A small spectrogram enhancement model, trained from scratch.
Data: trained on simulated sounds of rotating machines with and without faults, 49.8 epochs.
Rows from block 7 of a small spectrogram enhancement model, named by matrix and row number. Rows with one number belong to one channel. Each number is 128 + 24 x the weight over its row's rms, rounded and kept within 0 to 255. All counts start at 0. Numbers have three digits each. After the name is the row's rms in percent of the matrix's.
After each channel's rows are labels from the 100 clips, of 14848, where the channel reaches its highest value: "top examples" is what is common among them. Only what is clearly more common there than usual is listed. The data: simulated sounds of rotating machines with and without faults. In brackets: how many of the 100, against the usual share in percent.
# convs1: first pointwise conv (model.decb.0.1.convs.1.weight, 128x128x1x1), inputs 43-85
# convs3: second pointwise conv (model.decb.0.1.convs.3.weight, 128x128x1x1, transposed), outputs 43-85

convs1.100 116:144133080108164189104146096116147157111174162168129141135125131109110117131120137119129124144125148137149120096097147124150133130
convs3.100 006:129074138154140135086207203128131113102119142120122179127177055079129117122081136112132144109112097139120134108130156127126127126
top examples: muffled (low-pass) (91 vs 12.2); turbine (45 vs 12.8)

convs1.70 106:135135156170082157152144095107123181125143132135130111135135142108124154080152149135094132137121164120133127104131159139186129121
convs3.70 013:144131139113160117092161182118123115099140112109140181154106102099122124114146109169122112148116098134116134134151161208135159136
top examples: air leak (39 vs 13.8); turbine (35 vs 12.8)

convs1.20 105:146139109097118149135145123112129128112126149198130129135133135123115130105131132128128128095127086113112125102099156132144124126
convs3.20 085:156108069126105126128142116134188126098141112097156118128092123143143104153148110166120126152176099147084127087158172166108170129
top examples: muffled (low-pass) (35 vs 12.2); turbine (33 vs 12.8)

convs1.77 100:149130135105101107122129170112120167126114133135137133134125149135118096145083095128151130099119120141165127091163127123093118125
convs3.77 100:102097143111120123141171167120123144139107113138110087119148125112117132123151133116232077133102161079134120181149149139138102133
top examples: state: faulty (92 vs 54.7); air leak (77 vs 13.8)

convs1.102 110:123122123079147088159087129159128137122172144129134123117062030093109130127129169122104124152130162095097130114131112124168113126
convs3.102 111:149174143142202127129166136134154112106124125105163231153121125119126089119148120157153120113132097132103154072131135151121147123
top examples: turbine (79 vs 12.8); thin (high-pass) (44 vs 12.4)

convs1.98 129:087138156101112149143094126129132105157147147149129164133069020089092133132107141127131124132127122104111132137136116121107132135
convs3.98 134:157137122146158134099141098147145109093131128092158140127111095156148091143125097153141131115144079156118130085145143135105159121
top examples: thin (high-pass) (81 vs 12.4); turbine (52 vs 12.8); gearbox (32 vs 12.4)

convs1.118 068:122129103126159104120131112129129108127125142129127155122126134098163112116125100130162123110133121130139126055138148135131135126
convs3.118 005:137108115128100117093090132118121106125162107147166084160090134150123114109143127132111147162124109091139127109087090135145134121
top examples: air leak (45 vs 13.8); turbine (30 vs 12.8)

convs1.38 103:165154142100082155119151140119132154124108134140126140159145142156127121129186134130085124207124158126114119132114138145117136121
convs3.38 159:109131111134110106132098150115113129146112121146114161178147154091106169104080152111078166133117134122127146134111136147167118151
top examples: turbine (51 vs 12.8); gearbox (40 vs 12.4); thin (high-pass) (39 vs 12.4)

convs1.60 056:148138125151156127141164161099126077118118134121126128123109046130152125103147071136157127158132113117107125095089154126115113129
convs3.60 085:099086160142142127136115152123142134149098134154102121076133119117111147118118157098134138102124140146149134155102102075147106124
top examples: thin (high-pass) (52 vs 12.4)

convs1.29 076:131131169129160156141145030126132140109102129128128128125133114067157126116099121125150117107125148128149127102082184145148129127
convs3.29 057:112157161174108173130087104163113102122090169135111120084114122149147136143134141102140142115094122144158120120121129068107118097
top examples: air leak (47 vs 13.8)

convs1.27 078:143133134119112145145147074133128171107117122123122159150139125074161111110125115127152129133136125114106125102123162119177133120
convs3.27 021:117204113146107122173175141120160128124131159137131143097145096093135112142147136120110152137127124115130127115148152117112121120
top examples: air leak (43 vs 13.8)

convs1.112 071:124129110129165105121123101122127114131124144128125152121126133093169113114125099130159120103129125131134129061131151133128136124
convs3.112 007:116144130135126121099087081122136108130172123152153087137098150148120120105156134120103137158121092089148121116100095132156126120
top examples: air leak (48 vs 13.8)

convs1.97 148:108113157064186114122089145160128141148184119142128113115119085092122109096089133125119128148124173113098130136147104138138131130
convs3.97 077:092170149120102132160079115125101136159079133166089088103123151113125167129147146091111133119103158093149120159133120110142097130
top examples: state: faulty (87 vs 54.7); imbalance (66 vs 13.9); compressor (38 vs 12.1); turbine (35 vs 12.8)

convs1.105 102:153148134114117112144140101117137098144128126133127149149136117152142127131174140125128118134124129132144126117126137127132132143
convs3.105 118:168139143103162119129168111121142141116182115108159148109127133164131078126163095163134091175152100127101127104150114141109149127
top examples: muffled (low-pass) (38 vs 12.2); bearing knock (31 vs 13.4); thin (high-pass) (30 vs 12.4)

convs1.90 075:142129182163136144149125083139127104097105131134134144125147111091162132085102140123124131092123134134146125114107138125168121130
convs3.90 035:134198100142080136154213142130134127108127129128121187059156142130135122141205130123096137149116128118129131126150135084127121109
top examples: air leak (36 vs 13.8)

convs1.76 110:161138139142079145122123146113122160136117125115129135154081103147126090145148069136153124076127112119167115129160120118098115120
convs3.76 099:091125141106120120147164171114126146147115113148105081123148147089110139125173139110194096127109171072141130175131122132139094133
top examples: state: faulty (92 vs 54.7); air leak (66 vs 13.8); compressor (31 vs 12.1)

convs1.91 083:132125164154138130136118087145122134124110139135138169121140114071168136086116133129126127054120139137127129118107126133154115123
convs3.91 047:134207085120091133156108181135118136096105143100125111156131141115143114154136099152132129137126145168111103104138164118083156116
top examples: air leak (37 vs 13.8); turbine (30 vs 12.8)

convs1.21 074:148151122068125125119137111114126088104127098088130133133137126102155113123133105131149124100129032115117124153137138122113124135
convs3.21 140:099073118113130112148127134110148142156092114150104132129139097108109180109128159112157149088139189132116138156107115119151106139
top examples: air leak (64 vs 13.8); compressor (29 vs 12.1)

convs1.58 089:138132109159148108136112128131135098130113120132129140120128135104161116109114100129163127116128114128148131039138152128128127127
convs3.58 009:144088115107098122099067130125107136150178106128138079191077142147124124119106115142179131121138143133135107137104108130122129138
top examples: air leak (39 vs 13.8); turbine (37 vs 12.8)

convs1.71 096:133136157162080169146142099105121183127142130146129134144139145111122152084143148135091136127123158121134127098137157133182131121
convs3.71 022:133172129131144126141222175128134136097109118111133189125191136087128111127143127156133109128101115116117138104148159170127139127
top examples: air leak (36 vs 13.8); turbine (34 vs 12.8)

convs1.43 143:143118105091158153116097126113130160138185130098136177119130167145153091136157114117126119132126136129104129150149156145117133124
convs3.43 182:110114111135085130153112178131115125117092141132110081089138139080119138123147114125171100149104201108113109122190145141122119112
top examples: piston engine (74 vs 12.6)

convs1.96 114:136131079100163186098147099114145163117179156173128146133126129102108115121113134119132125147125150129146120093110140125153134127
convs3.96 031:118057115152101135069151173135114129115110143114115111176151064133139135129085130111158133077101078141137108135121179136106122131
top examples: muffled (low-pass) (90 vs 12.2); turbine (49 vs 12.8)

convs1.109 077:121136106136128121116134111140135102177113171149112136127115129186160114120166113130146127109137145122139128111118086123138140139
convs3.109 060:121184174151128152125045082150098099137117162141119170104111130143140154128156139109090153110123138140148137136120113106142123119
top examples: piston engine (55 vs 12.6)

convs1.31 077:127130123115120129126164079149128170111131122135120172150137126081136113103111127127161121129133132110113130096137144116185137126
convs3.31 007:115057123124150125093086093136128138141116115125122028156102117144134131139045112118171120086134149157148094166103130114133119136
top examples: air leak (42 vs 13.8)

convs1.61 090:125129094142135094132133129144143094123117128135125137120129138114142115106134104126162127125129109130144129034139138121134136137
convs3.61 007:139074119094115130087109091131119131147189104131120093133073115159124137125168093129150123108137129164150090161103128126130135131
top examples: air leak (43 vs 13.8); turbine (39 vs 12.8)

convs1.113 079:130128146120148109132141057131116089111097162134123097109142122119132130124122085128141140137136116133082119072116178129110123136
convs3.113 057:164080102141099128104071070138132112107169125108157139137107112140143126143155110147075154129151104140118128112149131157129165138
top examples: turbine (55 vs 12.8); air leak (42 vs 13.8)